config.yaml
model: "segmentation model"
horizontal_flip: true
encoder_moe_every: 1
encoder_patch_size: [8, 8]
encoder_width: 256
decoder_channel_attention: "se"
decoder_block: "plain"
optimizer: "muon"
Rows from block 2 of the encoder, named by matrix and row number. Rows with one number belong to one attention dimension. Each number is 128 + 24 x the weight over its row's rms, rounded and kept within 0 to 255. All counts start at 0. Numbers have three digits each. After the name is the row's rms in percent of the matrix's.
# q: attention query (encoder.blocks.2.attn.q.weight, 256x256), inputs 192-255
# k: attention key (encoder.blocks.2.attn.k.weight, 256x256), inputs 192-255
q.114 078:110149099103095137099168156098165146126096119136111158119083159145151121162147085132153135156141084125170174119127147109122138134174137129093142127128151104112082122097105121109086156151158122
k.114 070:152143105100148119112160131115178132136161118123140117166122123140136107128158191135112102128144132165107107074174098145147147124133127134127157110085134144097109135150138156107150076164121156
q.115 090:088130122096115087067102103114116121108123134124084129114112107116100111140133207121085119185144145102103105182127154134136171152170115121113164153164124134096111134118140140121139134128114137
k.115 103:139114090125093095143159091114177118117157129112148147155105138142132112095134182068154142162111138183106112162150117104172183106140128150117161124133121084140110135161091120151090144140158073
q.116 107:155155119141113115168142109134145126090123150140115156118147129175131159139147125132111183178195135159137125124103105141151073095118142126110114136103109120134128130145215123114144146106126139
k.116 115:121158142150127133161134119151042108152148146160138150114098134132122124120068089144166133144144121157145152133115110110149116134108106119108114149162138117089153141166111119089126124074139138
q.117 085:089074118125142122134134083107118079110116157153145154111085155072147137136114145132107087132139085123130117163105167120122117129164143139079141148093139141106137120153153129137084116143172125
k.117 090:176156114121130138106091137139119106114130142143132122122176134107110126133149104119143145137162102134121134164083123104083094149147172099097142097166116144123153129141105072110176125142135132
q.118 072:133085123080105114194114110153088115146129151117099141134083112149181132146129117142154110147091092121133152142107144137123152098111130143129127141096109155101112122112089158184119106164120129
k.118 078:137119150099146186123106124134137123117168147126159090143151102162147149147125146108114154133153156085085099131174155110160106101121123119115114144132130123128094105111118131180126149149104126
q.119 099:122176115173134146133073128161144154124100148095126160134138152151119166080124115120112175159125155132107109122113084120156128148113161138124167146082145148098121124126159118096124146145126137
k.119 093:128141115150149138140175096133114101145125138099082096092110106116128143140139140151116152088135158105150096119146109132155145156120122154135088164097119088114111154112167129093170115147140124
q.120 083:127134133146107159148136160161181146099112123117142110116136124146121116144130100092126166118141148143150118099156081129154116120111133167148141100132126104172088152118119132125151160109101105
k.120 082:088135141148126147116181123146103138120159167149122149135106137162185125116132117118152098118112164103148114070172107148116116174119163165116160132145135116114103125164158162142168121075137184
q.121 087:163135117179120120137108139165126143140154172130094155114134118148159138140090174125105143078101166133155105139099095082169120147127148132122123107127153101160121166130156124100166120099114097
k.121 091:150132126158125144085134171131097107151091168154145174093135108096106125120117113124120152167145089159149131182126159126133110145166108114084166108161099105151167154091162145112107153136139113
q.122 099:173119140179134114139152130128120121126092126114116105155146136128160147126155125137121161136103126088088143170128122092068144132163101118139139155092139156135141156111129094155082135152067112
k.122 098:109129150150122105178118146117139097116127125135129111096142086126133109082199109158138141134138118107118123120110108121128092105135125116147087119184125118146162138121102085084151152170113125
q.123 084:145117123158093125112105143128115139092181141092113116156164127124079161114132100098150089098137113148130135134127134136159119149136170168138091133129136104070096101139133135118161128081112152
k.123 078:138117140133090146150127113156104133112131097140078138103116139073071120168121120108151124102148119114142153181107179131136099157159131136140081135137161108119091138164152163146111110088115137
q.124 095:134137114094141139157139126102069141144141106158134103098086133111119130160097183139119140124143188146152153157108128150110154133141135072133137068160122163124133144097107140098137131110164131
k.124 109:076112134103094109136160090121129115175147131117089110112138108117085134148126121115113125158113119149098131168099144125170111134153130150177173147127124161143154164142147142152105121123093132
q.125 100:149138135140184142110110156134117127140159148168153156129119199117134133112101114151114126184109142130119102119097113096166152108141162138112165142122158155115117061136133152129122165140199124
k.125 094:118143114109133118142148131158135115101090114105107111129126167105077137141116141152156111092139118090139126138123127143132079170136140130139160129092084120140153106078169109105180147142131146
q.126 099:102095131109096142105162137130108109122098121156108123119105121116140129121139143122098118143176141106097141164089140112144094115142104084086115130107211138134133151184173112114112143147129084
k.126 102:136164139156150136145160143121118137123086121143136098125139155138075103167100136149125094117121155135128104112096068153131134149155191161119128082132130168146160100139116121077117105129156149
q.127 094:121137150088112129117110121101102139118140145118130129112105103142085140144136107079122102106125118097070113126122085164106082151140137146144110196138130147142077096115123133122168126143118142
k.127 094:102117130128149150154124118136104159094114072096135087151107182075129131141130111135100105083138132113114125116162143109160143146100126159117105125086160079122095102128105124158105145105111139
q.128 102:131154110124108159123110155128113123143103092107103108126127109169141105124104154119130076145094131092087150155121129125120135151148153131105110104160121131113097126104155115134121100075116131
k.128 108:168126137117158136146099179113117156110131126153094159165125128127166116116148137084135133109131093121141109070151163142104101086144140122118123106095145160157126134117078120127100155167164132
q.129 090:155111112135112141121133118105103118161133123139116082109145126127091154112091129100098145131147124123123173098142127117100148148128089154077130106125097131153128121108155182119169136137134112
k.129 089:174141154147111148109137179148135138117111088136125122151124085107134118157125135167050159154152139166130136134158085119163137111145150105107161130190121157136117102110117152126145112112136110
q.130 088:137100154111119122085130150129126138073111103120151133157117159115090105109112132086142141195137147151098115106142125130152117137123095063116149153150128095146102154141139114150107139134105139
k.130 102:179107150145136155125071069095098112117090201139175121120142113125142144126132092091137101147107103129096112157103142152139141091127139186134117141133141111130137084091133108145100112163116117
q.131 096:105141154108109167156073165134142133076167174164116128121137129092152126103137177149102076102187128123105175132112121124109120118111152156108112104138120174119137166111151147141154149143079128
k.131 092:161129182133122138138120114121137148112131150122093082150140095122114082144107129129112132124180120097145138076162106119136159135113106137125158104098158087161126133137137181148116127119138152
q.132 096:143120131131093133120143098157154116122100102102175126133154129141114155071115113134191094104164125116124093131116125088137139145157111155159110142126109088115139184139140175125174115143134145
k.132 095:109129103091128141155100112139136116131062105134117133156091120115077129110120120135119092157144135118121135118135146180107125107144138123082114133150139152109105149118106144055093116125133119
q.133 097:127136150098084142168113133140163120123132108119157129145129116143137125122130120151122123161129120094137110106140113176166190117137122130122111112113146130139108169067135145123112145138111143
k.133 108:140084134103138148115100117099127147098107152113151120148122148130111141145099115108143134155131088148111114179142146122116154100105117147116127149115140137130131139087130149140121113151128121
q.134 086:111128124119106095142132146123109144157132143143071083120139137121106162089114138106143120160113095131123138091132170123174123123111141131149107117121091161137098168133156170144127146170166136
k.134 080:132141150124135142138146093117125116181102153140132115133174120119101120095184128132161107141114140113110126126112149156128098123111121105168193125145124109179118149093100157110149158144142147
q.135 092:077162135079110132102150114131116126135121128114163131111151133142121133093124137097114119130113127129102148122092122139116136127106139126102097131186184168151106143094164113126118113112063083
k.135 087:112100138092137168110161135144124106172160127132102122127149146117114117112134160138171106089092132121136145194097159153110120116084096145126118132126152130115186147121148137151169153108097160
q.136 082:146134140120119152135156067141137141125148111128136127097164122113116095136135112141115120153135125085124126151147156086108110136115134159138089152135163128134125120128169129153145142114099141
k.136 085:142115128139124135135125108131116115110157128121119108100159123105098150160136123142101120108140128092148119160086127103143099137087149158160111134137102172162126142152125198149136096092117135
q.137 095:109107144081130138154141150108093125182168146156092096148130133117170124121147163139133121140087149154098150157138138088148174106143145123145131113118130139133128120123117140150133123119134142
k.137 101:126123179101151092123109112126115164120149112144119161107159095126135130113159122100131146134121099132118138128127149140107116076126111078151154107117120107127090155143099095143156147155141130
q.138 107:129131115127139112110152139176127132135138103147126124100126091116133146117126158149120128112133115147162163146154125095161151147130101179130147156118095118124147146137138115122107145112101143
k.138 091:109116144102153098116119151136116099124134129148121109130127150138089141163097120123146125096147120106108118111156167124119096129109154082112122109132114105089098145133118148085166124101155094
q.139 099:114139101142137128114128131108121126122082126141150128123126156142089126150154067071147109156139117104118093098119130156119120113103088113129107141182154150123094133126119152127092140110134129
k.139 090:153102129163096134126134114142122115101151135104144140146133125146125091123087123141114143132158154146138117123129097112114160124102107157123101116143093128107101112107167165175157063154132075
q.140 095:111135093131129170125117107150114075129157119132089110106114123130140190090116168154118141144184124138073106141147179097179144133143135128116120111116159141173117151147114099132116095150136123
k.140 099:114115154143100128139158120149154079129137138142131131100116089068130168154158170133102071087132135071090168162135131156140138104110138122088118109118099066131107163124114166113141076106118165
q.141 093:116133137118104146131120158085153073111131108151099147116118144104124181074135157153127129115092125161157141124095149103152159141109136122100129087115127129140122192135117167142126103086121145
k.141 105:081095173104166170141143137131122107114145142131140146103184117093112135079126116097167098101115100105093149143139137172125136118128114084122155124100174070128136163115098093136147125153094125
q.142 089:115149116123100126120121127112142111127121074108154130143106152129098070141113099105168113138141142139108083122125083119105113158134133100120125157152144145142153119119153082076134155167082100
k.142 094:146126143109094148144126110073121127121102090168166103126124142125133151129105118125168124122106136098141134119104133116121135101155135157128115134113170149137148091147151117154117159138112130
q.143 107:145136106157162098093143087141129155109105117122125148108119141152175121124152084109133146142112091114137142136116125132103126169091083148159078172104126111085124138146115121112135151169146117
k.143 110:111161102142143156137096127149094124106113099125163137148139143163139132140100099164132142066128144127145094149107133107170100136145163141132084134155114154095156148108193137114120104133139078
q.144 085:155158134153125112134161134117143115116087128099126117151143108168114089122131145085132114121090107139137101128119071126131122128110132142148139153137105154112130108097136133147144093098157152
k.144 085:132123113138130118121157172128150135121124102120167101160148142109126123112143136132138139129109126106125144188131103098161164127095132128121091169115119139125165172132135087152078125172137128
q.145 085:115131115109123112115146124097128095114099156156087169110103090122148144091138157136112140091118167113149167134137110103127148138139172120096152121102141118080146145076188125112099121114140138
k.145 092:121127165104140167153175120178130143103152154081168100085122126096137136142123122119142158105115136119136168107149104160171167125120127155105153128122116085136124091144099118209126122128135133
q.146 096:114119058154100162118111122112139081134108106138116142143117136174145104162101095088133130165130153116152088113137149147127134105128108130138146126150100150124132124142102107132106099077147100
k.146 104:131106095133170117133133161120113121107119133121093150170110137123121134112142131090117077138164110145125090120122169113105119137141131132135108101091109137128157139124118104117112152143139120
q.147 081:129105115138117173114170148132191120120136092170154113135151096122093127134119153147128132146166150115198139114139142168125148104171131121159129095116073109174176153105135133108152144136122116
k.147 087:138127129115107139118129092109117118116107115140124104142105130091095129160116101111111129183165118144118112131110139139116136102114134125128156100142109156124087097110115152109142124072171136
q.148 102:134138109132116131136155121125144150129093091117135082143100094133098105162134119147116140153111128177151127116124147148150111140116170148126102157092110089084131103179124132125132113108130137
k.148 097:105132160180156103138114099178117153149104095134146165120140176170142145121136123105155142109119107093091121092123116151132117177120134137141104165124124140114140138153142152130114110149122100
q.149 121:114128126160134086076136142120168151133125148132159132159143126145130102110117111114149160188096149107148097102164116125117079145112094109167147200135138099129111123126139130131083185132105128
k.149 126:157131083135110137109108085091118129154087142166136111153113161134108121114108093118134120127121092107126096127113160094104126107119132169170094100144110145120150094133120129121106135144131098
q.150 103:132159130093112154092172143127127089105115126116117126088111119133127176092086149150127105152112169124146111140125114120170181157123116111132112111133085102078170156152138106145142108118134141
k.150 106:099129157091142127151176106140084140135125154138112072118109125100107150135115118084145113125119143104144129137128159161146114103126150148100146136120157139139144079106120079105060119134147148
q.151 088:138136176138125154133131109139159100116122114143148101160115147131128137147106118123151120160090146149128136094115149148149114085110130183111108149114174142175105161101128155175115137091147118
k.151 092:201134130140150134077128079150126133074135113135154106146116128087132103147107116106089139139153119147117132124124118109097109136181095117135126133160093120131123138115114172156141071149131117
q.152 100:147096147104142188127137102118150141065095138084154148149094131120082155100158154160119161086126116159166133068107135178139145130159108118084125137108151136143072167126108150111140107148093179
k.152 099:143120113134120145107115104154089148082085114052154103084129135122153114128117083133118126146093142119140127159118112123148149156118067128083149179121142091138154165131135137132105106135129132
q.153 102:126125124088129167139179126134117140138170150157098139124102093121114119093154149152118126128170120163126106157140162121116123121162126148133099072111085109128115166155153129090124117131130133
k.153 097:112150163116138129137116102153121151144120130128136049111166134101096092102129096110123112107161131123150126122155157125135149154096121129119141116138154142131078097188103123133163150125144144
q.154 080:152116149132105117107127160162117107136082120140111158149124126130106114146110124099138123105082163190130146127194137134114110183129138138161162163148086125108180141099106153147137119150138112
k.154 090:127086132093158141129136153094141111140127127130101129145122125132117112110132118100103103142143145154109117101157113109131155134139138115108119061165158117099097121089103110099111135111139140
q.155 101:080088147109132165128151147142103116167153179113112131108116099143169151110133132126128095088163147138108173112105110126108141101097134127111091122114114133133138138142133119096132119137112127
k.155 112:151129156107122093140191106162148157131122087137127079115128123134108123156140134163098153105156110145114176115142172093104142117120110122136147137137150102113108140195117115112120166122128128
q.156 099:136135145135133119144146107111144105146124097134098120066135092136155138086152171160160126106078124136115167132105090100143179151142135122154115172096116136101144142126158130153165139104138140
k.156 104:101127162089181152099144135124105132131113139131121130108126112097165182133136129123127141138145116117152137144099101128143155092136143098101132142141118175140153097146156119146112150101148141
q.157 084:094168119089080089111116140110128113162120103170141138113146130153146115129090113061088118103125153110097149109130096152151151107114139115116100160142124115056092129101149160100088110131119108
k.157 085:129120161137145106093111178139087161156136134123131143156137128145103126115123088111129140093105119141138102176100140134156109084138142097147126129128095143141157112135137135146139139131096135
q.158 092:106099132146148122086144126114194151105092118111122137120127082134145128112198139076123143145121168094122135141091134127159130114179139117124165115168137087086146153091160131119136152152122115
k.158 086:139108109155168125123142138119131117157144191119168158126161125133150114154105141126129118103134111168098102109120184150141149118081121148109104114086134147113151149111100095159096120099142110
q.159 099:113142150077125157098110094117106122103095150093159120116133122136120153103116150127124106072144104138128128103146124123129099116117092143115132125113160159115087146088133132138104090145160112
k.159 107:135145183124116127098149127195132148112126111141119141124133119108122084153133139130134136100099119091127148162144145115150124139130125120115160192100100072135132175105121137142145084102088124